python train.py --encoder_arch="convnext_v2" --model="image denoising autoencoder" --dataset="rendered scenes of toy objects such as cars, trees, mugs and chairs" --train_examples=195000 --image_size=64 --crop_scale_min=1 --horizontal_flip=false --color_jitter=0.1 --bottleneck="denoising" --downsampling_factor=8 --encoder_isotropic=true --encoder_norm="layernorm" --encoder_activation="gelu" --encoder_mlp_ratio=4 --encoder_inner_norm=false --encoder_moe="top_k" --encoder_num_experts=8 --encoder_moe_every=2 --encoder_expert_mlp_ratio=0.25 --encoder_experts_per_token=1 --encoder_shared_expert=false --encoder_patch_size=[8, 8] --encoder_conv_stem=false --encoder_layers=12 --encoder_width=192 --encoder_kernel_size=5 --loss="l1" --latent_channels=32 --decoder_norm="batchnorm" --decoder_activation="silu" --decoder_widths=[32, 32, 64, 128] --decoder_blocks_per_level=2 --decoder_block="plain" --decoder_attention=false --decoder_upsampling="nearest_conv" --residual_init="none" --optimizer="adamw" --lr=0.0017 --beta1=0.9 --beta2=0.95 --eps=1e-08 --grad_clip=3.0 --steps=6200 --batch_size=64 --epochs=2.0 --lr_schedule="cosine" --final_lr_fraction=0.05 --warmup_steps=1240 --weight_decay=0.1
Rows from block 5 of the encoder of a small image denoising autoencoder, named by matrix and row number. Rows with one number within an expert belong to one neuron, the router's apart. Each number is 128 + 32 x the weight over its row's rms, rounded and kept within 0 to 255. All counts start at 0. Numbers have three digits each.
After each expert's rows are labels from the 100 images, of 14976, where the router gives the expert most weight on average: "patch colour" is the nearest of a few named colours to the mean colour under the peak; "place" is the part of the image that holds the peak. Only what is clearly more common there than usual is listed. The data: rendered scenes of toy objects such as cars, trees, mugs and chairs.
# router: router (encoder.blocks.5.mlp.router.weight, 8x192), inputs 0-47
# up: expert up (encoder.blocks.5.mlp.up, 8x48x192), inputs 0-47
# down: expert down (encoder.blocks.5.mlp.down, 8x192x48, transposed), outputs 0-47

# expert 6
router.6:116069166188167155103126165121134089091108063041129155166094161140166094070139131162121118153101066149131138090090177148102152145106130120140180
up.0:146095132165150141129132122143176141114158153099114143115135146133177110137142147071159153255146159192134137119122122198076168139119130131100139
down.0:137121179111105135110115119125103115165075113152163164119159117162072127207111219152099166165092113101134157146131134151084111162120145117124183
up.1:158112141080114136173179103066084090186151159069115099124126106110095162131133127134148157087158094165127143137125157141169112145068126119127081
down.1:150174158151142129148123102174115075156116123115145142146160169138163108130093093100189113141088171093178143106109173121112074105079097086154104
up.2:093124123168132049141116127125156110155209134099112147143115128159148102137124124123116167187150086174172162122139140163100160078131172141092119
down.2:134054141118137128163119138172109121099120158192149140108106130121103159174090177149146151164106128127112124123107140121101114095101129123111136
up.3:114092166145096149102162140100106144165186168119144176148124183147174091186145121075132128086164126051142150158166169086113140205146120132135124
down.3:118068065156139137099107115124102102113164150099162083072157151095115126075149094153111129168193180133074137134167098147135160123150135179166189
up.4:109124132126123144062124113115132122084143233147144141146126095083140093121140148121159135119121156169154123103104129095120127156194140148130139
down.4:047164136108183116121180134112107121146135132138126146150093106142134117148150136196148121172169081096091140143080049145136141125166131126158186
up.5:160112119169118096129142119060061114090112111087155138071088099141055116072149100138153147048160086180132117185150134105139117142111179114119090
down.5:100164158082091161135149127171110107128115131150130090153125133127139090142139122137156089093061067133093145162221090121078092126092115130188097
up.6:132132100139129129200087132074135146180172080127126135127159128081143131146107140103187178180150120176146133157181130106186152152111117164135122
down.6:098087166080135147177088157155121059153108113140139118145096106041155149155079115113110087149109147099117139103119106111139143152158144133113115
up.7:195138108151061159167157126138047116119111138091185146118087137152101109059136103136157153053109078183129124169109131112135111175141117107107085
down.7:185176139183115140118150137183160085169175143063138101131145120174185108162160057170097107120166119129112146116166119097129197092138142128218092
up.8:094108136149171084108085128120132162190101110114128148129156147153110073080092147073115117162165096123155089150114158111068151158114154128086091
down.8:161126060124112121116134101106088116147105114152185144114137107108101112149127094088095162139100136148160139151143046109095090204079153154155107
up.9:138135152095121158142141141045105157175156152121168140104132143138118090114109140152134147166181100167177128175155165079122174134117145085145102
down.9:154083123139154150114136115132162088140138084013226142153118119152091154143124082105109121143146113146135140132173113096198122107110163129126133
up.10:091098159113085132131138101194086148115097108140196115153069138170128115154141123085136113104141092067136148173072132114132158159103141111158098
down.10:150052160197125122141131112104098133174127090187193126114149154104135112150112114097176129082102112159040127161160108131100144156175174121101194
up.11:128147176149108167150146126212097168139127044149188120165118150142122166147110133138131149166101145064114157176112182143136167195075113170156058
down.11:152146148153049075096123151182134132099090077139146139137062103095112172165135145105134129168154097132141135118139125105156110174088178176091182
up.12:085174121113136115091139138090155129119212167070062127135139103112179080097133128120158110184133173114149107097131138154127088157149138154117142
down.12:069085108071123104071087174074173091105094141074162172139083118136098130149103110152138171156125136116117140148056101108089089099158124121135204
up.13:118161152161063127154102146189132122084089075069180121146090096116142121117094150133115192087075135053118173145082122121120151122183129079119145
down.13:131157145141148105196155159096103167132147116125144108145076106112128121139106084182040117110100121132153115110071159118131151114125141188085142
up.14:154147118149120155162155141185105108166087138086153113127134106172105170096121114127133211111125121080098128152146182102132172149161130130146090
down.14:122157162165102165193148102152132117118166117057119127130123082136121128157162110105129108133120154146145088124088116100122108080155135124083124
patch colour: pink
place: top right

# expert 5
router.5:118120176131145167099109168056142108099134044064122150140105148129136113097106132123083134139118102116180136091088098141095083119109135099130141
up.0:107129094123082174109103100084125115125140158121106101137120153072131078064129121122170169091117148135155106164157088086132124172132144094129142
down.0:105096173140138105139141123121158086174100094172128128164138114149143172184160120128126109129133084131144107120134124168102169117157138170099135
up.1:108128053094162154179100135145127125148152174043106200165132140108141084116140128107143190178140118084148070173139147141183197184128159089148144
down.1:132096148102137123163152107075129099165100134140106128141140132121132155157125132175146118127137145123136103170138142115155067147147136134177193
up.2:112155118122198066136144112142126121124177184144132152115087126140123114114097086130147144080137111108129144171116113109137135209199177121125181
down.2:151117155164152156138129159143147146144182083125119085147163134142152137122192162135139136097134158108096056138126244099124128114133148204101050
up.3:106113167156109125053099113147119116134106127223146117139100128125174162155106124103176200125136117080126091112107147115054115114094151140026095
down.3:089137074104169129192114126141145130096114091114097090150197044146179113172194090132129094099134079129133132151188124148089094159139148113152115
up.4:147134135158088166138141129131147125169161163147050101160101131117112143120174150155129104148099211123133129114114151154054148051094129102173102
down.4:162128119106167107146118119104123147126116103115084170107117102088023171083118193133147180197083110165047134108183099090238100129132085154129098
up.5:103126111086151089119126149089151107081126121172138124142106087137150089133107116146121090109163124051135156125138087090122098168166128121144140
down.5:199110144132123090149158147118146166139133120083116133128108158088178148148110137139157143088144084131125133130107177112114104121153164175086115
up.6:156133126120165204114129091127097104155163160113079146146120158147093133143137091157126123133155225064152126123140142139123129193177180114141154
down.6:119101160093180101119150167114153125161126108103111177162089116150126140195154187167103072117111049176163148126089113125183116112162110112111127
up.7:124135129189122107131110102159153149143128094144122101118129112196087107147141121123143147137167091143098161181158174135114171138147150104130133
down.7:139090120146115166117130090124170140172172163121137118114156129144155182123114135150103082117154114126102172151155168085129073158136162114144059
up.8:179120104138067133106114143169122121245137095115077165129111181129081095155163180113127083124093161144113121177186150164043145086063134138165061
down.8:162111120101137162106112118123112154092161144048049089108109119147073146113148164119141095154146145147085105107148126115147129131116148159166133
up.9:137107081178072109135106095069129135078176101187162133091145126097209133155117098104148178132122075199131113116119122145073127159061132133050086
down.9:168122122135086085109126104086116118143078114098156075166196130116153172171158061131143154154149101121071147127196073156061098205144139113136111
up.10:091167131137225109128125126148125157149139151091102174114175193170153113139153139139078152116165123105137146120147132061156165168119122145120025
down.10:170141098127149122087151172104144159066164107134128103124160108207141129144120141119150113095141133160125153162127165149082062083140087126138109
up.11:096133114181135155083100122088140145166150139142142177155151113118186122140145127086140123100170093136133115095110124167158086167147118203093186
down.11:136166101113170137152111158088118092140116113168170129128129150115164137088171131141128129138129070118120148164121144099128111187156176140119136
up.12:047178171091203119098169127168155107111143153122086149116124133156060163137178103149102102136108160082126177092157134111134119047116128129114103
down.12:124163215061149123116088095108201159120151123088141125069092123087095076133105161080108163166076157100141130085099090141149176125151105169179132
up.13:095132160135117138142151149129144143112170173132136143154156093119173111145079105103139081088157093149120115082087104105116114178121078154078178
down.13:154135109169105110148128090112147129161152143136168096117114163153185163131109117146177128114127164109079128139117162100143134101215130135071134
up.14:189139161060059083118167179118100108137112107130139111113131112116137110143118128114115143117094072149145088124071103214145113121136079211152127
down.14:194113082153120149130146149155100116142104115077110133117079149115092147145137098097131129097161141160063170110108148113078126164108138103147175
patch colour: yellow
place: top left; top right

# expert 4
router.4:122217123139165135094210124070127111078152078082112081174111133158199114116119139150133130182121143029126124104097111144137126078104129121116206
up.0:129228117085134107048182152175174113148073143128107200162140132126168150121109112194149148168124143176126105153145169105122160106174116078153104
down.0:130149161113116154102131148098064154101115173176195143100107097152155122150063160171125127149138164073154146112125109173156167126143091134122129
up.1:117126134144163171126147152198105181110191101103153135130137095193098134131133123144098165085126139091125099108149080027132107115088160154141135
down.1:118156149135098096161159128136149134114124139131168087086090172119107149151133096177131109108153153123092135177126112148120190152142172104130118
up.2:097161116116186127119140114138160203158159111104115115160098147130154110067104087132081106102136106116180153159101124076105129164131162131174174
down.2:124164157181177140101117124113126117127158135187169104091064094089104149155160129099090150102099178116143107139184108155163110172147120186131171
up.3:057097161136123121113126141183128145164167146098119177158069161121089118092168129161190130067192124172145115154136206119115159132170090146132174
down.3:149141125171091092113074094117115115070108124124127109100049103166159086147085123123170175182083144089172150078117142145143109119128115115133116
up.4:126183115076169129114094147112165171132195121104112130171171161148118123082133091122132149090125173167112104112141110071110091135140126144109180
down.4:086128158096102105104062082110138143094153133154149129116130116135127089139101075119164104159107142121151144118123045121090128165167122141109085
up.5:101165109137135166143130106105151164145108113144176145099071135094154063073177076149163141085126149134113104168150134111159136081184135141101097
down.5:137099100139143117089105150134141156138102175088181094093159122168155110165152177168108116106127104137112131125103206154120126146181117204111133
up.6:056150117132170157123116137211152165125150076084138090124125068122138114108091123128133115144147088071154119118136084092153136150074126123142111
down.6:177117147119050096153129087206060144178054126133144130083063129101126146139123115088148199112095157133160157111174096112091082151101067098169154
up.7:129120155153167089093146147111166043120143170211197105103166132099144086153131090132135106165132084186108103151094104150160176146154107157139158
down.7:171144156154145148141144103114157119165104142114171125081152142160146104190151096146120084152123137129108128149135131127084101098147123133135134
up.8:141179147098154117115100146098158153151130120146060138137140203151156155074117133138134168157100187119151165061105150143184099220170115105131157
down.8:149118105137166115118037109154118151077150071115065128077136128129132116105070122133138103093116130174166153106138118149219164117097158143122105
up.9:158116156152089101120156135136172060081061177213134120119137133127094148165176130163165116151118104119101141118154125203182198167134110116086178
down.9:100133093150122130164151114088085124150081145183173119159142121170197124147132101154134131144173128111136163078101131064038118119133160090135168
up.10:138135109106161192132109122112140139146129101138110137127088140074141060066155104095136134106126153153147128154156170049126057135209141142139177
down.10:154108145154151109156123168106155128085113158127096099175113105182170130156132172183086111064141146137096084167161222150188104144194105118145094
up.11:152173145148194088120157121105117118099095146189147132123107151132173104071096164190097151171144119138099159167115168140149130139129150136166183
down.11:106125079177099157165126095148113104138138141116082110181152119128158143077179155117100087137142103139141106164132057126088141107159169194117122
up.12:149122108072122118131125103090092143117162087172147196093174182080103151134135184116116083114093197087097157138127170166229182118135131096081132
down.12:123111115110096135078138185116158097188147092149166138121177165146148162095124146167062156156116166143094142166128151143110130144137097156123149
up.13:126167171103156160133158104134076187149120147058131129101118124122146147122100100121138195114094160077125113093119119082169165111114123143125088
down.13:154140135116105099106128173090188171164182099130137092078097176090102169103156140111137149077120167191129115123175102121164169114122070149103147
up.14:149149162101161109100113142178148183135101182144166092125126154245122135073135142179071128189090149158126149116097127124146147155106167128154145
down.14:112175115190086095135096097177149141109139107108108157111108142082175104116103074132100152113143168138128149116133110134094164132164095158117170
patch colour: grey
place: top right

# expert 1
router.1:120185157177108036108145160156142089105119056069158171175104132143164118102116129113084166091123089154139098114104204139125127087145122107131126
up.0:100078133120078056140133146091114087171150116092175120124077092161165138175137124130135120177135138162117121123159131163134123089146103125075171
down.0:189128133120139173138171131104108076158137111125130127090159123134142101161154150151140122145102095120112185090096193069119172137149159144168118
up.1:133112128109128061114093157086223155131090114120147074123156157149147172062189081116058078178141148157130153106143091164087127164055065129122159
down.1:175104163134083131119131096133107135105174068149092154100142080102142106163101165130082121164090119140222104140148161095116142119160133190175091
up.2:121081088148090063101114101143152108121150141122098140136072140123163076113124122085166188091121105161111114151173152113186132134185138092095120
down.2:188095114151111173115149143195107084119058162117150116069131152137126154109100157115092054114133102076107118134109179146126142125106165123145163
up.3:162170128174182178141139155173013186091169096114173202194091137137083125177158106108109176062131121140157131160101146071170139105154169132176156
down.3:146077159159161111163151116168172094142088167104120081164128115126137128084132132097129111089170030169112089113102131171161111105158147123100138
up.4:135087116098119151145126094228081101131136105150214132160122163113130107138155165108132108105097107135125165112085157104146182093102138126144114
down.4:153107088110152114141116163110189140124141153105088093134171156145094153116148092068124134101168069129058162159118132116211075106181161049135167
up.5:178138124158113128117124129102061102110166102106161229155085145133144120154181140131151175069155116174167130159156131067202105120203168111154145
down.5:148077128127080102131160130186150135130090134133106099115156094135142143082144162128136117122159099101111066125095134113221125099114174192102140
up.6:106110124136185134096125121178081157129154102196131204133103117095136113147170103216127170113156140143161173150156166134110175078135202120100123
down.6:128082117098149141163142150141087105104101160069137103137176179134139183153146094163128157159145089096091145146073133139121103088142130079174139
up.7:162135124159174142113133096137058143090148103121154229173116124146107105118157106118116191062128110149176141185106160087197118159225202140179129
down.7:124114122114102153100125148132146175110124153110136096171184137120149133110168123072134077046155096116049059136089134186138167096133195130096143
up.8:133136104156196145121131096139135188071160151132115142141199137150124111122148076137138117103177128084180149150098144131114091120170161125128101
down.8:116137064163114097152113147133129187129167149106158169140146158106121108083082122130126114133095075202106129080138165146177164115106076192098130
up.9:109137109088076125168089102099143143146071173118141091072167146156132179146175116091160106126124081122122093095104124153099115072106088139124118
down.9:123204130089151155088106122094122147150124130123110192163152103125162064104128148132119126167042169140152135112165116051158118120160126106130126
up.10:110095119157125052119129096143155076156145163106111110150098151111130137155141104130162130140113106167099137122167136144170115107077106118114107
down.10:171122136123117111188149121157180124188136121093131092103116164201093127127124160149137112150193144087097143071089166140077159110111134113171157
up.11:142119061185155114046133050100141131120139142135045146129114127112156098084152153131161172079126113163115117171185125088118061160171116114112079
down.11:113111130164133159134127133176108083138121163137065143119126122164120168147142173086143124154141126101117081129134180117129150174095164171158172
up.12:089142132113148156096146171114219166158095118115100138118178126150149156196106084150074155193149118120153054147145113122093102144111145116109149
down.12:083174126114121129090092155101129130121207107075119151183133104123133130115094129153079088108101161160165118103255110152215089120140197125137084
up.13:106130142146126145129161088096127143144092180136183113168126130159090157060152110100135099164108086080108108184138115164117111141147123089149086
down.13:083173173151150108132110147089131153145120130145179182142138110122146076142170137131119111152099145153183118126115107082126132148165115127122141
up.14:123139167136141137131082143142179136142167106078149164083082099154127108128090101131133199058136093145132124176093134101087120138131167133118160
down.14:157071119092164159161124128088174116152179111068133136195142126155153085077145104116129083083120116139078104141146164150206101086134160149125095
patch colour: cyan; white
place: top right

# expert 0
router.0:106166188197139140091168169036154093101151056063113147114106152139155116129121136125113132143104128039119125102094193157111094102116118116129181
up.0:130108139119129124122136121091128117133116080070113135117089152128153186107130184163138130089119081117112111151119121144129088027091143142139102
down.0:144137212094097104138187081067137131133115170088117160156171165098120170111162188096089117094151123129159120115112131137136113147162101111154120
up.1:172140131161117150129125098173150151130151117135101089111102179163118167085145071058169160114162158120144150119163147122132149188124164091157156
down.1:066089134122119151102156120086125133060087102178158080093155146102106138130139152114179149100152098087062169172084102166170136142150146145082130
up.2:101104150110130130180113174131097112131083118122027206154137150132167093152059104147085133139065089114141176098096200158112140147097117118115096
down.2:115165150141147090192131112084075098091126145114066160174123125121103169099099143132134179138082169154138093133115123117080133192109114125128103
up.3:141146101195119142143095053155150176147117134168159100107160140144129163113112158094162133159147163126149107191172147089095133169073165113143157
down.3:147086155128143125101148138127171140106084135117143106138140092123117116187197143124164076101141040083068087166091123107161074115144186087186118
up.4:120129108099125129100150172148096123086153172153111149096186064109125136116105127184074091167083127156153083055180138090119145055143104140122109
down.4:136105114066123140140155096127148168079100123111153117110126148088144130100124141117115131146130105129114138089130154078097138121168157131092125
up.5:149142141171062153189129110158084177184165153111113142112138173103126176197114121187122105101187057138079125142114177206087138192155167074091088
down.5:216132043119090125121174114102109192141141139136161148121071150065096150124145146121097124109127132123096083135103101130130052106166103120141142
up.6:089080149133201106128134154145096159050150109098023114084138096144160186082067103198116135123108102101136210068110066164082128130128111164146110
down.6:138131191130106102118183104117125098151080104115140071179153078153107123153201197116100109136134110099094154128042091085138082105094123094109129
up.7:141151166095154091164088142124118088086172084147080118111194094089110109159122146164127124160139133086165053135144100078145131113115109115135114
down.7:138106114148124096062104116095113155082140116097108149062150140058179119116165102130147057110110157131137098091148120122118162099178101095138121
up.8:152165113087099112132124113134105047158119164100186160155088107143117122143119116063146196156152172147127104174087080169137138127070166121099094
down.8:156152128096081105106165172109233155076100128160160055133100170119161176154112162169061156148168095081164108091155183185160088098096114098181123
up.9:110094132128117100112124187112103129070085118172155149120145123132132093136097126093107173126103175114100107107118126216115110140059038131158076
down.9:139092094163145174103154116116158062152056178107161096082158137149151180134120145102123157103144150112132105133106209187154146147152115147127136
up.10:123149132151141087100145105126116144123129132126056167122074142132136102068188169029184149130143138128135188171105129147121117158064172078152029
down.10:107093136113151126184159111096166164116116129107128113074140180112105192174154134101149166119157113079078125138053125120137105143124096160088138
up.11:099131131063106141087084160125103141143125188148116192182140155149038097181132130098099109112104097160153103126190132187172204129154111171144140
down.11:172150143085154136113125078150143129101168108125126069123145110137135161097052179177149163154154180168169081122139150147152112129074129191113174
up.12:117112043145151121095127121065145092152119135121076186081160142143146164125114131231121151086083084134165143180143131129180111135156152109113149
down.12:121135097060174134095168085115093143153211113130160118087162109154176161198100134159114161130086166107188149129117063131126136146094116138176100
up.13:147163136164163149165159126168196100118147133126134129178071150143140139126139121131166122115194158118111193162110121088147142173157166127133163
down.13:090093124034127105071141109145174121137134156079153137148169149106073101161142122095093113129211132105091109110178181159125160166135104131152134
up.14:166141168107062101117183107097097093145155197110127142081192134105138129152105131172109137155146177207148090110148120112102099059228146122079203
down.14:161129068137149113133124074149075153119107100141134158099167165109175092137118172155138083127143122122082167125129108153121109120145082162135142
patch colour: brown
place: top right

# expert 7
router.7:117201116211139159104134174125157111116116069071121132240109155146161131138115140144113134156103122055098140096099109146101175116114125123134173
up.0:135184127177170160128087126118139125146138096056121157134164107099204115136076175121152175185143133096135077149082114129168166155073100125129032
down.0:157101111136162105126115160110119093192174130181123089150134090107105191197108135104149122144078100125173114120156167122156048220166126191152054
up.1:150134110142107134147147145168117125092115167157117081146123123115160134077138125147101183107121105152131089137098134138128119127142104099198097
down.1:136135145163144086068181115078122100143154149095138180197101140086152068160068154120104124132136178106138096158109085114118101086170133156118117
up.2:037123112191110118103116135110144119134137133115164190103161099136100128136159116083138184116131082126119113150049156121082141089113123122144106
down.2:162120115072171115113113107201126149139138113123152124111130151136166111144083147125082160128132076167116171074087148095181147112117087133107233
up.3:117142122148153080086189129081126152130133162183131114203044145135079135087134077135140077109128122143173144192150194101115124125086139109143094
down.3:090124059147081140168162122103161149160176113091073148117141152131099127109096137111141144164152108133135130127076140151104160099100082172121157
up.4:107119127135076126163130140193119119118154131159165164131111144092078141103201153127079142078092088118081096186123153123089099219148120134174069
down.4:120135151081107125106154170132112149158117139097180160153060147156096138158062145176124085140197147130130148113070117124056086115109136109079145
up.5:161134138102122187123103166110130120163157084109112152105113160113175130117117184166128115178112160130121082082076116094161088168087074158157042
down.5:195152132102129130143113187106129123100090121103108150091106175153147151149090120125096076119068143176089182095150070131125093131132142118147090
up.6:149126158071122150094125137080125072141116129119150114114045121138091090167126086125082047088107085192108120113084102022141082096139100102092146
down.6:122136077127114186153116136200145092098154127035096101161117133142116118154147125117150159102160169123177134158153188084101137140066099081160134
up.7:126152124164162134134125112172071129109110159061206132163134068123153116063134109107163136109128133135111158160077078202118123133141095144048098
down.7:179115148172121142106162148096193080139122120146131120198148154147097145070170149141113066154118155151088120086047117124113120193073142109165094
up.8:129154122095118110145158167136094148113154145196113121098120126123119162123106084109101176119175127093187143111186159106142114112113177194176056
down.8:069107062111112140096078133151142120115196178083080127117213092137076142107145193158111180102119110149144108131159098105182154137132134154060143
up.9:207177111174117145138088085147134149163113169133091134169142137143139131203161175134157167184090127096099089182089123141101157162082109099132109
down.9:144173102086092099141131116180141118117143171090140136168143140100054130139141143136117132121172106151168111114128121149145161184064127146178151
up.10:135150099099150132203102133120127071094140141147149157102119066125109189195118167122100125131124091135103130090156136148117144122130129118086203
down.10:120085145145160103131136128095133131126155118085073081113112163139120190123162143153141149119110050122112107163120040053097093159080179114085172
up.11:085112137165139177114201122081119140097141162126158127135099130158142116134133105147110109104140090124093128138074158171079115132134153135140117
down.11:187187178096144108045108132119159108134041079119161080135135200143077104109130110038163088124139178118072124139093150098131161132084111089147078
up.12:174158126104141115089187126095105148134113105099102162162114144131176079102079103169115047108192158166122181162098178081153152111060232076106132
down.12:141143149073142141134120124142120158170159109108098073081087099129065139142099167150120131122173171180098137094137135160143145184133108186109154
up.13:152118144070195108127164135159107133138160164090109156102151119154063121148129079142095071131118151156168107117129131100158109148137151069065217
down.13:144152175140157140115128142122131126153098095115055132154089163136124132108070130157117120147094109138134154143138067074084122157123128192129062
up.14:124114126120123135156132164061093097140185063160120104153074142105116090130126143100102046143135137116135141138112123082111129125112142128140155
down.14:153163144125144118151142137113061139111154129081104166144165120119145148094122170108118066169077162128079132171173118143185111130092125094160126
patch colour: brown
place: top right; top left

# expert 2
router.2:158133153141080108129114099114125117164071184099130114155141142105104144161092127137098131175112149174115102133106157099114094104115114118114162
up.0:101161136214139140170159144168094093148166123155161118134175129135076184124104093143130080102151130124122062093143116137138120029145141108084197
down.0:150104082128099146148137157185101118100107124072059108114084133176111181127172135108156086102094081131183135130043141163159069065095159215115128
up.1:168160134110085078154122115144151015213074171133133076144118119138149097116131144150123104155123144158120113114135096106116136128115121124125158
down.1:137153082147161153151171111133164109160082088088110151087171165140127095125101161138192110135125137114104211132143149167104137067132159070148151
up.2:125144119145110096138087124128197131108115099056052166099099137168189173088150120136167141147108068130164114111119111157120141151131114148114131
down.2:124077099148127157150186157138157129184162106140153153127142163157094128187157133067135125171154130134110101124132163150059128136094118107096142
up.3:151115148110124109119106091097172109119105104164129155125169141123140121120085135125128152190143166109126120112065157155141087255160158081150094
down.3:098065155150086142160132127158125117164130115153136111137162107130113178112170097118113136127119105128095123149134126048117114216173151168094138
up.4:143150134126103148072120166112179143105133150198125109166187099135088069159084122118117137144139206142094095139162115138144099119155130085111183
down.4:123151097123157114178096096097139155143140130164127109121106120106167129097085164172102067170124180145107121204157139154151145140140110139173190
up.5:131153133120103122098120110125099159119123163172139124124193143104134106102173118190139105146160114150120175179157062000103136156103097104075161
down.5:144143146089137146106143146140136138092087150139152142072169118123111113099075157171070125137115109113095089176143119115207154110135144086124140
up.6:140117140130134161122145096170064159168166134112124139132113141137139162129151111139125108100138033142143168086127160100107153047102142169128198
down.6:104121101087145129145130158124128139119140131074136176145114139081104136115182153090158173137130096150070076086082134138140130043139145158079095
up.7:137132124140113183127122147098100161150129182208176110136159129084041117132121091144094115108176143146085103133162080168094114048149108072101152
down.7:135112139087148116177118081117175138121114124169168114129160131116176125096110152171103085135113108129144082152124093139196132101181185118141119
up.8:140174158122123134161144127161148154102101078096125170144093147194201164152133117169163144152138154091170144183167178084127145191140168121118155
down.8:127121107156088152138070111133156165109124114117105105121132206113109154137169169094148055134145145131108100144161129200139101153130137187070126
up.9:119118138067185134168116116142111148104130117072075158119084130134180142165177104093139175150091086083131138099118123142076178216095132162188102
down.9:131114125128168141131112121145076100111157100106109172184068151107086162128098086086138160111138088132132164099110199126114122103125105167147104
up.10:115152110137125104140155140133129122116136138130128145106068124165173165157132128139158090139137057133129118127136175201057132143104151140111108
down.10:105170133146139174156114163134147135171065145134126145177125153102076110094155154112174125111167132093146106090170110120103135084128125148122181
up.11:156160116114072100125139143112118103144116187143107095141184134122130113129131124131129109153113178166065090103125089162102114142146064136070163
down.11:105146132110155140152130141108194143166128144160120147124134141166164092139107200144081092158143118141146067178118150116143120126125132137151163
up.12:131088151140149140130099145173103151126148097082102154126098094122118128100173095137137136099165076117110140133113129073063167086064148123106106
down.12:181127133128136147102125105165139092137171126072102155135080165078138133122113137122065154134121100155148154109108121116148150106109098124155052
up.13:152138106076079150215110101120127104140087185177174100120114128144087166195124121119149142128109116089119150111127103084119100149135127124141075
down.13:168098122157157097136136162131135108110151115136150141079109168151159149185127180116110172137144168141143150134097104103163117061153132126161140
up.14:088090109149172164092111143099096147078153117183200120161162097091094057158093142114122137161153151098154075137094131173138155133130122101133041
down.14:132146145160120138152095103127168150095179162123130121197131125082195183100146114103084112095143093100164153156127168133143169150123155185109108
patch colour: white
place: top right